config = dict(
    model='masked spectrogram model',
    dataset='tunes sung on syllables by a formant synthesiser',
    train_examples=39062,
    n_mels=64,
    hop_length=160,
    input='log_mel',
    win_length=400,
    method='mae',
    mask_ratio=0.5,
    loss='mse',
    encoder_arch='vit',
    encoder_norm='layernorm',
    encoder_norm_position='pre',
    encoder_activation='gelu',
    encoder_mlp_ratio=4,
    encoder_head_dim=64,
    encoder_fused_qkv=True,
    encoder_bias='none',
    encoder_qk_norm=False,
    encoder_parallel_block=False,
    encoder_inner_norm=False,
    encoder_patch_size=[32, 4],
    encoder_layers=12,
    encoder_width=192,
    encoder_positions='sincos',
    decoder_width=128,
    norm_pix_loss=False,
    decoder_layers=2,
    init='trunc_normal_002',
    residual_init='none',
    optimizer='soap',
    beta2=0.95,
    lr=0.0025,
    beta1=0.95,
    shampoo_beta=0.95,
    eps=1e-08,
    precondition_frequency=50,
    max_precond_dim=1024,
    one_sided=False,
    adamw_lr_other_params=0.0023,
    grad_clip=0.5,
    steps=7500,
    batch_size=384,
    epochs=73.7,
    lr_schedule='cosine',
    final_lr_fraction=0.01,
    warmup_steps=150,
    weight_decay=0.0,
    adamw_weight_decay_other_params=0.01,
)
Rows from block 4 of the encoder of a small masked spectrogram model, named by matrix and row number. Rows with one number belong to one neuron. Each number is 128 + 32 x the weight over its row's rms, rounded and kept within 0 to 255. All counts start at 0.
After each neuron's rows are labels from the 100 clips, of 14848, where the neuron reaches its highest value: "top examples" is what is common among them. Only what is clearly more common there than usual is listed. The data: tunes sung on syllables by a formant synthesiser. In brackets: how many of the 100.
# fc1: MLP up (encoder.blocks.4.mlp.fc1.weight, 768x192), inputs 96-191
# fc2: MLP down (encoder.blocks.4.mlp.fc2.weight, 192x768, transposed), outputs 96-191

fc1.698 [ 70 152 134 177 111 148 144 168 139 111 121  58 130  84 110 138 145  96 105 127 151  94  72 150 159 182  99 160  84 134 148 119 152 142 106 102 132 183 118 113 107  95 192 145 117 198 140 169 139 161  98 118 114 150 155 145  23 132 132 122 157 192 115 134 180 112 169 174 116 138  81 136 180  90 143 172 157  94 149 155 150  74 117 158 130  89 136 104 125 139 132  71 103 188  70 102]
fc2.698 [154  98 160 125 145 192 116 123 123 115  95 159 148 193 108 175 126  92  91 163 109  52 134 179  93 134 103  91 134 144  75 135 134 162 105 148 167 114  98 141 155 173 111 154  95 109 144 107 123 129 151 121 150 143  68 130 156 138 156 145 161 163  96 105  52 115 139 178 156 130 151 119  69 111 124 137 135 191 151 119  97 116  93 102 180 167 140 142 157 151 115 125  92  90 130 165]
top examples: consonant: /t/ (97); reverberation (91); clipping (27)

fc1.250 [137 184 134 102 146 110 127 102 106 179 163 176 144 185 139  83 128 191 154 129 138 146 108 150  89 108  64 136  82 148 156 132 163 114 115 112 121  94 128  86  63 116 136 107 156 142 143 136 132 132 164 139 149 148  86 171  91 140 100 127 104 128 152  82 169 107 124 113 140 118 101  78 119 112 137  73 157 118  84 174 114 159  82 160 104 144 148 148 109 137  76 168 103 109  72 177]
fc2.250 [155 162 198 113 117 146 175 163 158  79 170 137 184 125 116  50  90 101  92  83 129  67 107 114  96 138 104 117 149 110  93 118 166 113 145 180 102 159 123 140 142 141 153 130 109 221 160  89 151 156 145 123 125 135 135 112 106 125 117 130 138 143 186 112 158  98 204 158 168  87 158 171 101 141 109 130 121 143 109 112  62 160  51 138 110 152 167  75 155  88 127 168 148 144 133 130]
top examples: consonant: /t/ (94); vowel: /u/ (41)

fc1.516 [156 107 160 158 137 141 144 113  76  95 165 144  91  72 159 117 126 166 134 159 139 118 124 152  83  95 165  82 171 118 163 113  97 125 145 127  99 158 128 134 116 136 116 138 141 144 155 121  90 121 166  91 132 108 114 160 126 113 151 150 166  69 119 156 105 167 137 158 116 114 108 174 196 145 151 194 131  82 121 152  99  58 169 184 114 121 127  93  87 101 141 141 128 110 151  98]
fc2.516 [138 136 106 123 137 159 122 163 149 114 103 141 124  90 123 168 163 128  99 148 161 121  83  91 116 141 121 182 103  89 125 130 123 127 152 117 106 133 113 140 152 156  91 136 158 111 176 123 133  90 158 126 156 197  77 124 151 165 100 116  99 109 132 134  81 105 104 147 117 165  74 138  89 139  80 126 169 125 106 111 160 137 146   3 179 142 133 186 132 150  98 146  72 118  99 145]
top examples: consonant: /l/ (83); vowel: /i/ (42)

fc1.334 [109 149 190 127 122 168 138 120 138 178 127 165  94  98  82 112 153 117 116 189 100 170 162 152 103 123  92  83 111 120  79 176 171 130 126 140 141 142 112  81  83  91 100 164  86 107 171 118  93  77 118  99  87  79 147 138 134  82 126 132 145 159 138 105 174 126 139 140 153 191 162 111 157 179 129  85 135 110 121 133 196 117 107 113  61  90 182  79 140 129  88 169 127 136 112 106]
fc2.334 [130  70  59 126  93 103 160 167 139  98 127  73 131 176  93 137 156  90 127 100 187  80 132 111 103 195 131 164 104 132 106 107 116  48 167 115 161 147 141  82 136 101  94 171 180 154  88 128 127 106 104 176 168 158 114 160 109  79 140  90  89 131 166 135 140  98 120 152 134 103 153 153 103 116 125  93 106 133 128 201 122 163 134 128 127 167 173 126 186  65 216 119 142  57 136 162]
top examples: consonant: /ʃ/ (53); vowel: /æ/ (37); consonant: /t/ (31)

fc1.655 [114  97 131  91 140  83 125 123 122 156 165 135 134 100  76  95 142 106 212 134 118 161 100 143  42 116 173 190 142 131 189 119 123 132 152  75  86  91 115 169 154 172 108 133 139 169 104  31  88 127  94 149 163 173 102 160 142 154 115 125 130  99 147 133  99 179  19 139 137 160 115 112 139 107  96 169 157 132 155 129 128 127 133 162 112 134 133 183  71 114 123  88 126 115 159 133]
fc2.655 [161 151 139  73 132 155 142 153 171 116 167 171 144 129 139 121 106  84  91 168 177 128 129 137 135 135  97  85 162 108 113 176 129 127 131 117 173 101 164 129 101 154 174 159 121 151 142  60 169 143 166 164 146 147 101 153 165 114 109 123 165  76 153 162  86 148 165  94 121 166 125 148 126 144 120 159 125 170 151 137 104 109  81 132  94 107 102 127 120 121 100  83  81 109 210 134]
top examples: consonant: /ʃ/ (92)

fc1.153 [123 107 173 149 111 215 118 160 157 128  81 102 160  77 148 135 131 119 126 129 153 185 148 111  88  29 142  51  81 137 180 126 100 156 176  95 156 143 150  89 174 146  69 122 121 178 119 147 158 140 110 176  92 163 100 135 132 129 164 137 109 166 148  95 151 124  86 145 116 152 169 137 127 110 177  93 152 165 107 144 126 100 179 141 127 116 135 142 132  84 105 105 113 160 102 137]
fc2.153 [139 180  73 110 152 143 113 107 176 156 115 109  47 123 178 130  79 214 137 126 134  99  81 103 187  99 165 145 170  67 195 136 139 177 160 148 101 180 101 110 120 120 236  55  94  98 130 119 113 166 111  72 133 179 125 118 170 172 153 110 150 147 117 152 113 131 129 156 114  97 136 103 139 178 125  85 105 131 143 184 110 158 147 138  87  87 122  92 110 140  84 126 149  63  90 126]
top examples: consonant: /d/ (96)

fc1.624 [102 134 135 113 138  81 117  89 144 138 166 163 141 165  41 134 111 129 108 123 114 147 117 117  73 153 121 170  76 111 125 165  88 154 147 103 150  94 152 166 107  76 161 134 140 132 170 164 152 121 137 159 141 131 199  72 155 124 100 127 103 131 114 115 189 170 155  94 105  60 126 109 121 130 133 187 104 134 123 138 113 108 127 148 178 136 104 176 128 110 108 137 130 126 144 153]
fc2.624 [114 113 119 124 117 122 165 119 101 106 133 139 165 182 152  65 145 117  99 224  55 104 155  98 160 129 124  73  94  76 142 194 123 138 160  91 100 120 146 132 131 130 135 137 130 116  68 129 141 175  86 104 104  73  97 120  92 137  72  43 153 132 134 131  73 205 158 114 165 123 101 162 129 132 162 130 180 111 128 132 155 102 163 111  96  97 138 128 153 127  99 151 161 164 178  78]
top examples: clipping (55); consonant: none (39)

fc1.230 [149 132  40 115 143  78 134 120 110 133 163  84 135 113 122 137 138  98 106  64 116 149  97 150 162 111 179 114 163  86 110  93 169 148 127  95  89 118 139 132 162  96 164 192 154 152 120  82 158  72 109  98 144 119 110  88 155 111  81 112 158 151 112 135 169 130 119 130 139 165 115 135 151  61 133 126 125 149 130 102 169  68 121 128 135 164  74 178 101 136 163  89 134 169 108 180]
fc2.230 [111  91 177 169 147 114  93 190  69  99 128 127 126 121  31 130 138 106  86 182  80 141 149 107 126  81 110 137 163 123  73 174  96 142 139 207 156 200 161 139 179  97  51 148 163  94 145 125 104 126  89 114 141 137 184 177  91 135 128 131 161 171 125 144 111 111  90  69 122  63 152  73 117 156 118 133 128  80 155 140  95 153 138 130 120 120 164  61 132  29 154 133 136 126 138 122]
top examples: consonant: /ʃ/ (68); mains hum (50)

fc1.518 [160 123  88 119 142 100  58 186 108 119 147 153 105 144 127 196 173  80  96 104 128 145 120 107 140 105 168 130 145 111 121 132 153 114 110 106  64 110 207 155 149 150 146  97 120  64  85 115 124 101  82 137 117  99 106 132 176 176  86 157 102 158 120 139 160 136 178 157  86 140  71 110 200 119  63 156 147 156 147 111 108 103  93 147 119  55 149 143 125 135 160  98 195 163 212 134]
fc2.518 [118 136  96  74  97  94 119  45 117  92 162 147 161  62 130 104 111 121 122 109 120 112 177 165 146  65  84 138 142 154 191 175 159 113 120 177 119 128 106 115 152 148 107 131 108 157 138 140 138 154 111 126 179 137 150  76 167 121 174 112 159 118 138  74 120 115 124 145 184 115 136 155 132  95 167 190 123 112 176 112 146 135 151 116 102 131 142 118 104  80 133 187  99 166  91 159]
top examples: reverberation (97); consonant: /l/ (44); vowel: /i/ (41); vowel: /e/ (37)

fc1.257 [138 117 145 181 154 170  86  87 153 107 156 106 150 131  95 130 142 156 152 133 145 124  94 147 147 199 111 177 134  74  95 192 139 147 140 117 138 141  98 135  95  86  46 186  97 101 135 103 122 155  60  90 159 101 105  74 109 122 120 101 135 113  37 160 137 180 149  67 102 140 102 152  92 120 116 160 206 134  87 197 136 178  84  79  85 100 174 157 110  95 158 185 161 151 199 119]
fc2.257 [116 128 168 133  95 172 110 150 136 112 118  66 135 160 155 171 100  99 123 158 117 137  94 148 165 112 134 131  52 152 151  85 152  98  99 143 137 113 171  88 117 126 162 104 145 101 142 154 136 130 155  90  98 120 156 105 128 125 146  88 131 133 172 101 178  77 108 216 175 108 129 154  99 174 129 123  79 135 129  95 162  90 117 146 152 155  49 132 111 162 167  84 106  89  53 130]
top examples: clipping (47)

fc1.364 [ 79 148  70  76 121 138 185  99 194 128  82  84 137 183 171 112 172 171 140  99 124 145 104 175 162 170 137 127 149 127 116 112 122 116 181 113 123 121 170  81 153 111 114 116 133 110 109 113 128 110 101 125 147 185 181 153 138 120 134 215 126 173  84 174 135 118 119 114 113 116  89 205 118 136 103 123 112 109 185 145 105 139 103 135 108 115 106  94 118 160 117  82 156 175 108 130]
fc2.364 [ 67  81  93  80 130 122  84 114  98  98 114  89 100 151  66  85 105  72  95  63 161 201 121  52 110 122 147 136 140  96 131 185 136  65 119 158 138  81 129 181 149 121 132 143 102 125 177 154 125  94 119  64 119 123 142 114 120 135 129 141  93 132 145 134 159 110 152 139 164 134 159  66 170 124 122 137 105 159 177  81 133 108 112 141  88 155  64 126 130 121 103 143  91 149 136  89]
top examples: consonant: /d/ (84); vowel: /u/ (50)

fc1.533 [128  95 119  73 100 111 117 136 116 151 200 136 127 110 110 100 180 115  91 132 168 171 179 103  78  95 159 109 130 112 104 100 190 146 129 128 154 118 113 126 169 135 137 185 142 168 127 125 141  98  97 152 141  92 149 124 107  96 100  52 133 160  91  43 108 118 152 132  97 150 127 124 113 119 174 158  81 143  78 120 135 115 123 227 108 120 197 117 177  68 196 121 114 115 156 105]
fc2.533 [154 156 142 100 126 108 120 115 121 125 164  94 173 140 137 100 123 173  93 123 122 162 122  57  89 129  76  80  98 149  81  80 148 110  88 143 125 144  92 136 143 149  95 178  78 157 128  99 149  96 144 117 129 105 217 161 130 182 128 114 136 130 157 149 134  93  84 104 164 150 111  94 166 183 181 171 152  90 205  97  97 103 145 163 124  74 132 158 129  97 161 122 134 108  91 206]
top examples: consonant: /ʃ/ (77)

fc1.163 [139  90 174 113  84 154 143 163 128  91 111 134 116 147 112 161 113 121 162 118  88 129 169  81 141 121 110 180 103 145 109 164 127 139 144  82  97 117 181 162 110 121 103 119  92 114 135  71 119 123 108  75 124 115  99 147 105 164 142 152  94  82 111  98 179 168  87 137 137  64 132 133 156 129 168 173 147 164  79 144 108 101 139 126 117 141 117  97 140 142 107 188 160 110  71 138]
fc2.163 [130 124 127 167 154 165 173 156 161 125 143 124  59 157  96 138 171 128 127 106 125 117 128 108  84 104 120 128 180 150 117 148 182 141 152 159 112 163 143 128 122  96 104 110  74 167 103  83 127 131 111 128 175 142 159  99 136 121 143 101 173  93 112 133 145 126  93 126 174 145 221 148 116 145 127 127 102 125 149 105 172 155 101  76 114 100 132  87 119 115 122 137 114 154 158  69]
top examples: consonant: /ʃ/ (94)

fc1.384 [208 101 125  78 154 139 140 108 140 144 138 164 140 121 156 185  92 160 130 131 206  97 145 162 173 144 119 160  78 120 135 133 156  91 161  95 107  38 129 109 130  95 115 100 118  90 129 104 111 154 108 102 157 135 107 122 202 141  98 126 149 133  97  94 156 166 203  72  76 126 163  89 117 100 134  92 100 121  74 196 128 119 131 182 130  88 128  97 144 133 141 142  71 146 165 144]
fc2.384 [120 174  95 106 134 146 165 156 145 136 148 127 165 157 102 118 204 124 122 102 161  87 126 127 108 127 121  82 135 119 138 100 164 112 147 140  82 106 161 152  69  85 190 158 116  89 146 149 121  87 121 161 169  88 122 154 146 209 110 112 142 149 157 108 112  68  95 174  83 128 102  99 101 116 118 120 184 128 118  84 105 178 171 105  71 139 149 125 130 116 110 111 172  87 141  80]
top examples: reverberation (98); consonant: /ʃ/ (60)

fc1.98 [139 110 128 110 165 174 154 122 133 114 114 197 166  93 179 100  81 105 160 162 153 125 117 134 137  67 180 130  80 134 130 151  73 126 133 100 189 120 144 131 122 129 120  95 131 131 110 134 144 121 151  68 125 155  62 154 143 145 131 121 153  42 167 125 168 146  44  86  60 130 180 124 192 121 104 140 156  70  80 127 158 114 141 149 153 121 150  84 147 159 121 131  88 175 138 169]
fc2.98 [114 123 150  77 134 114 138 142 177 162 108 119 165 130 145 134 128 129 190 127 117 161 106 189 143 182  63 155 156 137 120 112  94 163 135 126 183  86 133 129 159 115 144 134 149 192 108 155 118  99 126 109 165 112 142  96 122 125 198 145  97 126 157 124  82  82 110 178 195 116 116 109 132 134 104 130 118 109  84 194 103 122  75 148 167 135 129 151 138 130 155 100 148 129  68 157]
top examples: reverberation (80); vowel: /o/ (44); thin (high-pass) (35)

fc1.632 [125 113 147 182 156  94 143 130  65 154 148 129  69 135 171 136  65 117 132  98  91 160  62 198 106 111 160 147 164 126 124  97 101 131 121 152 162  88 152  61 109 137 121 102 161 135  56 146 126 200 107 132 121  81 200 153 214 148 149 128 167 147  97 137 123 151 155 179 118 106 132  57 162  83 107 146  96 103 136 136 169 103 170 112  99 143 117 164 118 106 116 133 125 150 148 132]
fc2.632 [132 141 149 108  97 165 169 150 134 108 195  82 131 128 150 133  99 145  93 203 110 155 160 124 164 129 123 140  65  98 134 110 137 145 139 107 107 131 186 199 150 128 166 139 150 121 137 143 144 144 166 142 134 172 100 133  85 114  92 149  97 158 116 115  88 143 182  92  83 178 208 164 109 108 146 106  97 153 139 145 193 159 153 192 166 170 154 164 110 111 104  86 117 151 206  94]
top examples: consonant: /ʃ/ (83); mains hum (30)

fc1.463 [150 143 116 132 164 148 120 128 159 159  71 131  85 118  83  95  89 121 134 112 141  76 134 120 120 201 136 127 166 109 109  99 179 149 107 163  94 129 152  97  57 190 111 101 122  92 158 138 133 113 142 113  79 115 153 134 116 157  96 149  89  93  72  96 137 168 112  99 133 128 183 122 224 179 122  92 125 139 150 159 157  98 139 134 126 120 179 126 128 135 186 163 131 160 115 144]
fc2.463 [122 103 120 102 106 146 108 124 125 125 138 147 123 147 101 124 151 116 150 118  85 160 155 127 124  67 117 156 115 158 127  91 108  85 207 170 131 167 134  96 186  86 106 199 155 116 119 124 118 121 103 152 131 137 160 117 164 129 155 107 145 130 148 134  99 132  62 135 129 105  51 147  93  89 129 138 180 121 117 138 157 159 113 133  85 119 124  82 181 101 208 143 128 126 149 129]
top examples: consonant: /d/ (46)

fc1.636 [ 82 122  99 124 113 154  58 131 161 129 113 131 121 137  89  93 151 124 138 149 145 107 138 211 185  87 208 104 115 131 157 157 162 180 105 119 144  76 168  95 163 115  77 118 184 134 103  81  96 188 136 122 144 150 153 160 123  98 124 182 102 100 124  76 169 137 130 105 156  59 139  99 121  88 131 128 141 136 102 177 106 155 152 178 134 148  53  86 122 115 127  72 150 153 108 190]
fc2.636 [136 105 115 132 125 109 124 137  80 182 145 149 193 102 154 102 156 127  92 155 109 126 121  81  36  80  80 160 154 155  59  90 127 130 120 199 104 136 114 130  97 157 159 173 144 107 182 108 137 127  83 115 133 104  98 119 157 119 103 104 188 102 103  88 148 179 142 144  99 123 138 163 165 145 107 111 168  70 118 130  70 134 163 104  68 105 107 159 127 128 194 229 115 190  96 141]
top examples: reverberation (96); consonant: /ʃ/ (35); consonant: /t/ (31)

fc1.474 [151 118  74 117 129 147  86 131 129  87 112 123  99 178 106 110 127  64 140 122 173 127 148 210  94 160 174 199 111  93 144 212 134 127 120 164 175 138 142 145 101 126 109 129 114 184  86 154  63 165 136  66 119 138 110  90 168 151 130  65 104 151 129 125 117 180 129  95 138 133 135 116 129 128 127 164  97 175  56  48 170 145  95 184  71 111 142 170 155 142 157 100 146 154 153 200]
fc2.474 [136 158 186 207 146 142 114 140 101 146  85 165 158 147 116 150 119 117 112 113 170 124 146  94 130  73 118 159 105 122 151  74 119 118  85 119  99  86  92  38  81  95  90 122  81 108 135 152 162 141 110 159 132 112  95 119  93 155 100 190 151 111 124 160 142 121 125  85 136 147 107 136 102 228 145 141 131 116 144 176 138 110 133  82  92 134 104 120 101 128 109 151 121 125 125  63]
top examples: reverberation (95); consonant: /ʃ/ (63)

fc1.745 [175 165 115 115 146 121 162 124  94 105 139 136 121 153 123 120 155  62  97 146 187 106 120 124 195 169 137 126  88 101 138 149  78 137 161 131 100 147  94 147 113 119 131  81  61 147 173 117 113 162 149 127 126 131 104  92 139  72 140  97  98 162 155  75 117  96 141 115 106  77  57 155 144  81 134 137 145  93 110 163 119 147 143 200 139 116 129 120  92 149 109 166 154 163 156 165]
fc2.745 [103  66 135 123  89  95 142 154 133 121 112 145 216 120  84 144  85 170  89 155 120 135 137 132 130 130 114 108 130 119 138 125  95 135  88 162 103 102 136 149 134  92 159 167 189 133 186 146 112 123 129  85 115 162 111 133 109  95  91 100 144  64 149 136 109 175 147 121  98 197 167 123 111 201 137 154 143 141 102  83 129  95  54 115 157 107 123 212 163 109 130 111 110  68 150 142]
top examples: reverberation (78); vowel: /i/ (39)

fc1.541 [183  93 154 136  73 104 146 140  91 105 109 109 139  54 122 111 172 151 125  60 135 144 156 140 182 165  82 123 147  87  94 126  84 126 130 109 113 105 126 115 105 166 101 122 108 153 152 105 145  88 115 150 104 174 134 114  84 111 125 196 124 124 142 120 110 123 156 164 174 118  87 131 161 109 116  77 119 112 155 122  86 113 143 164 140 111 133 136 120 140 189 149 186  91  74 129]
fc2.541 [136 136 139 102 146 128 163 124 122 151 157 141  98 111  82 143 102 168 145  94 104 130 117  31 144 108 116 125 190 128 147 114 174 126 155 146  98  90 150  86 108  81  93 114  95  32 110 168  81 152 162 136 182 103  87  91 130 160 153 140 133  75  96  94 115 155 154  97 124  90 121  98 160 108 155 134 127  99 142  66  88  94 147 146  62 103 105 123 168 169 155 182 132 156 120 214]
top examples: vowel: /æ/ (68); child-like voice (65); consonant: /d/ (37); thin (high-pass) (31)

fc1.666 [126 192 104 174 136 127 150 144 162  84 131 143 124 173  99 117 174 149 112  64 148 133  64 101 128 155 147  91 128 116 132 120 160 155  48 169 132 203 120 135 114 169 125 129 169  85 108 178 136 116  84 122 196 134 145 122 137 176 164 156 138 148 174 102 138  91 156 131 157 178 146 140 155 128 101  55 117 103  70 116 121 120 148 151 101 128  89 130 179 104 107 121 129 100 154  91]
fc2.666 [177  73 127 146  97 163 144 162 113 149 141  72 126 116  82 134 122 192 122 163  77 164 124 128 126 108 159 167 207 182  96 117 149 118  80 184  60 133 123  81 179 147  78 132 104 181 184  91  89 125 107 109 101 176  85  97 188 158 113 172  86  93 110 119 132 114  77 103  61  95 124 121 114 155 140 127 131  99 160  77 196  95 110  79 169 113 101 100 141 166 166 136  97 124 132  98]
top examples: vowel: /æ/ (43); mains hum (27)

fc1.657 [128  87 124 130  65 112 129 155 154 181  56 121 113  80 182 114 120 181 162  98  59 151 154  76 147 122 127 108 146 136 136  91  77 127 153 153 135  92 184 145 128 128 138 114 139 175  75 115 130 136 130 120  48 120 126 155 119 209 136 132 153 127 110 172 133 133 119  85 148 154 121 155 173 115 164 133 135 133 119 172 160 123 125 157 112 125 110 120 147 180 119 129 171 123  71  52]
fc2.657 [127  74  89 154 128  99 152  69 129 100 134 163 161 109  95 114 155  96  99 140 175 110 165 121  96 153 143 158 120 146 139 198  97 109 157 125 125 150 118 144 102 119 118 104 146 116 187 145 143 120 118 157 205 119 158 129 122 127 145 143 157 132 127  89  81  71 127 185 122 128 149  94  99 160  80 143 122  87 166 135 121  94 102 115 165  89 143 182 133  93 103  90  83 119 151 130]
top examples: consonant: /d/ (49); clipping (35)

fc1.50 [116  98 187 132 153 108 152 110 143 119 147 112 106 187 151 131 189 159  98 114 146 144 134 120  71 122  46 162 186 103 161 153  89 115 138 107 159 134 152 112 177 182 124 147 180 127  79 133 145 155 128 140 112 108 124 118 124 142  99 126 135 100 104 112 207 170  99 130 145 173 148 129 182 155 125  57  91 151  65 100 103 117 167  91 127  92 130  94 146  92 176  85  22 100  86 196]
fc2.50 [152 151  75 115 132 137 136 113 163  97 111 128 140 155 132 143 115 181 193  97  40  82 138 174 165 151 134 116  97  97  73  98 115 159 153 137  92  83 131 146 110 151 144 103 170 117 128 127  98 125 148 134 110 106 146 132 123  95 142 126 169 165  68 157  55 120 149  76 140  96  69 142 109  83 171 162 169 110 212  91 131 168 121 134 188  93 125 119 143 160 132 103 157 189 156 102]
top examples: clipping (83); consonant: /t/ (34)

fc1.420 [141 151 131 195 176 124 180 123 108 161 134 146 170 138 163 107 118 137  97 132 159 207 122  76 193 147 190 102  78 143 114 121  99 101 116 163 122  80 151 104  94  38 170  51 118 108 118 143 123 124 121 108 102 118 137 124 143 152 113  67 160 128 139 159  95 141 184 127 108 137 111  86 182 150 105 142 122  47 122 124  99 109  42  83 174 145 135  91 150 157  90 131 157 139 179 191]
fc2.420 [106 158 125 120 148 153  73 169 167 124 159 141 145  90 174  87 126 163 208 154 188 140 138 175 157 155 114 162 125 173 108 165 118 157 126 127 146 141  68 146 127  90 122 111 169 139  96  69 144 106 183 156 137 143 111 172 151 161 127 137 109 110 109 106 122  95  95 158 151  64 128 135 126 114 123 204  91 147  78  94 172  95 168 121  97 153 100 119 136  47 117 163 182 135 114  79]
top examples: reverberation (79); consonant: /ʃ/ (73); mains hum (25)

fc1.310 [187 143 126 111 105  96 152 103 205  83 173 179  60 174 126  99 146 103 108 198 110 159 142 118 123 143 107 133 145 152 124 159 144 166  83 142 180  99 164 143 101  85 139 153 122 162 177 105 175 138 118 112 130 104 137 111 175  82 153  93 137 166 185 149  96 141 114 165 108 133  94 150  93 155 114 166  93 114 115  81 151 178  54 100 115 179 117 130 147 144 103 160 100 104 121  52]
fc2.310 [154 110 150 101 128 172  91 150 105 150 137 111  92  95 131 163 157 118 160 117 145 191 119 141  82  43 168 134  86 126  84 157 144 151 161 178 133 148 110 159 118 118  94 148 184 124 100 178 133 182 126 139 122 135 216  97 108 175 118 155 147 157 141 100 134  79  87 161 173  95 170 103 149 111 124 155 192 124 103 163 114 102 158 168 185  86 112 106 118 155 150 141 169 174 137 110]
top examples: consonant: /l/ (57); vowel: /i/ (40)

fc1.675 [189 187 138 142 171 139  78 124 131 164 147 106 108 118 122 111  55 146 119 105 165 194  77  79 101  90 151 103 141 136 108 155 181  97 134 115 116 144 186 150 115 103  83 165 149  76 180  89 163 135  92 101 106 142 131 110 124 131  93 129 173 138  81 124 184 131 133  99 140  96 114 109 135 112 118 162 122 156  83 168 100 141 114 149 125 163 158 175 182 171  85 189 137 146 148  81]
fc2.675 [ 85 147 103  51 148 107 124 123 171 138  60 160 148 126 131  92 109 211 124 132 101 100  88 126 144 161 125 100 130 137 139 144 117 183 119 107 165 112 112 133  81 124 162 128  77 133 143 155 116  83 127 148 106 118 124 159 160 144 161 177 123 138 145 126  95 128  66 114 121  98 119 143  96 150 100 106 136 132  85  75 194 164  84 106 114 165 104 184  93 134 158 127 116 105  78 200]
top examples: clipping (90)

fc1.740 [ 92 129 115 133 114 152 194 120 170 154 131  98 153 136 146 157 145 120  98  78 188 143  92  50 133 128 115 129 210  88  46 146 114 132 157 128 122 150  84 132 129 148 134 130 139  64 136 218 152 120 118 119 163  99 184 123 114 149 105 107 137 159 186  73 146 144  86 106 154 126 184 193 147 121 125 121  96 131 124 150 128 125 122  80  53 107 142 101 171 151 119 116 136 107 115  83]
fc2.740 [ 93 157 138  94 128 133 137 157  93  92 171 198 112  95 111 116 111 119 159 149  69 117 144  81 138 161  95 141 138 150 128 128 161 111 152  97 152 108 120 135 118 107 100 130  90 123 152 103 105  69 122 132 177 126 174 112 166  81 140 104  99 134  83 154 140 169 159 129 140 118 128 204 123 108 134 157 141  88 195 119 206 188 127 134 123 163 122 186 112 109  89 124 146 137 163 130]
top examples: consonant: /d/ (43); thin (high-pass) (37)

fc1.754 [174  95 158  76  98 137  60 156 128  85 137 116 158 170 184 147 103 114 101 147 141 104 136 103 168 120 142  98 136 150  90 163 135 117 147  55 139 161 119  99 112 106  74 118 170 116 166 140 126  92 174 144 126 103 150 144 127  94 177 124 140 139  76 130 165  85 117 145 119 124 164 150 106 174 113 109  73 120 207 117 154 155 147 151 105 198 118  46  80 122 129 147 120 172 140 109]
fc2.754 [143 173 129 108 120 159 113 129 100 146 207 108 109 117 136 105 193 147 204 151 119 126  91  83 118 184 141 173 136  35  77  83  98  88  89  87 120 181 119  96  81 156  93 133 116 110 138 143 124 114 109 146 107 109  88 112 137 111 130  82  92 143 147 155 173 134 135 126 156 151 112 100 185 179 133 133  75 198 129 130 131 100 148 158 155 132 154 108  93 165 177 137  89  98 170 175]
top examples: consonant: /l/ (49)

fc1.438 [139  95  88 124 111 183 104 250 103 149 117 134  64 115 140  99 120  79  90 158 153 153 146 162 125 176 130 114  99 169 133 161 114 174  87 139  79 149 114 172  83 120 135 134 154  73 163 155 103 105 102 116 140 108  90 162 124 114 148  70 152 146 175 170 132 172 133 164 158 124 186 115  90  98 122 105 133 159 171 109 166 118 138  79 133 115 142 107 156 168 113 149 207 128 132  99]
fc2.438 [157  84 152 117 119 166 129 148 147 141  91 120 118 129 136 143 135 179 109 157 124  73 160 171 174 116 115 157 144 148 112 181 117 134 108 132 155 105 157 107  97 137 131 138 113 201 117 120  76 124 150  89  47 192 159 121 178  75 179 149 103 134 115 135 160 145 147 106 186 114 160 200  69 103  94 103 144 142 143 109 135 136  84 121 150 189 192 129  89 127 114 219  93 114 169 104]
top examples: clipping (54); consonant: /m/ (30)

fc1.398 [120 101 128 103  90 127 109 151 127 120 163 126  76 118 133 160 166 128 184  57 165 150 100 106  75 162  89 144 115 115 129  95  74 144 179  89 109 196  80 166 102 141 145 122 155 147 129 139 127 123 108 139 109 129 136 155  69 179  85 142 151  97  98  69 109  52 120 154 187  99 132 140 107 121 134 177 149 208 139 184 174 129 172 138 136 124  94 150 126 129 116 130 142 121 145  68]
fc2.398 [152 154 136 133 162 199  90 111 154 145 112 109 142 150 147  81 125 194  92 102 155 130  96  99 169 166  97 150 148 119  53 117 160 107 123 122  73 115 123 120  91 194 145 120 190 118 106 128 169 131 136 133 105 157 163 124 121 189  91 132 102 104  91 105 119  88  42 128 111  92 110 108 122 159 149 128 105 135 144 149  91  94 126 144 114 141  56 150 115  95 157  92 123 125  83 131]
top examples: consonant: /d/ (65)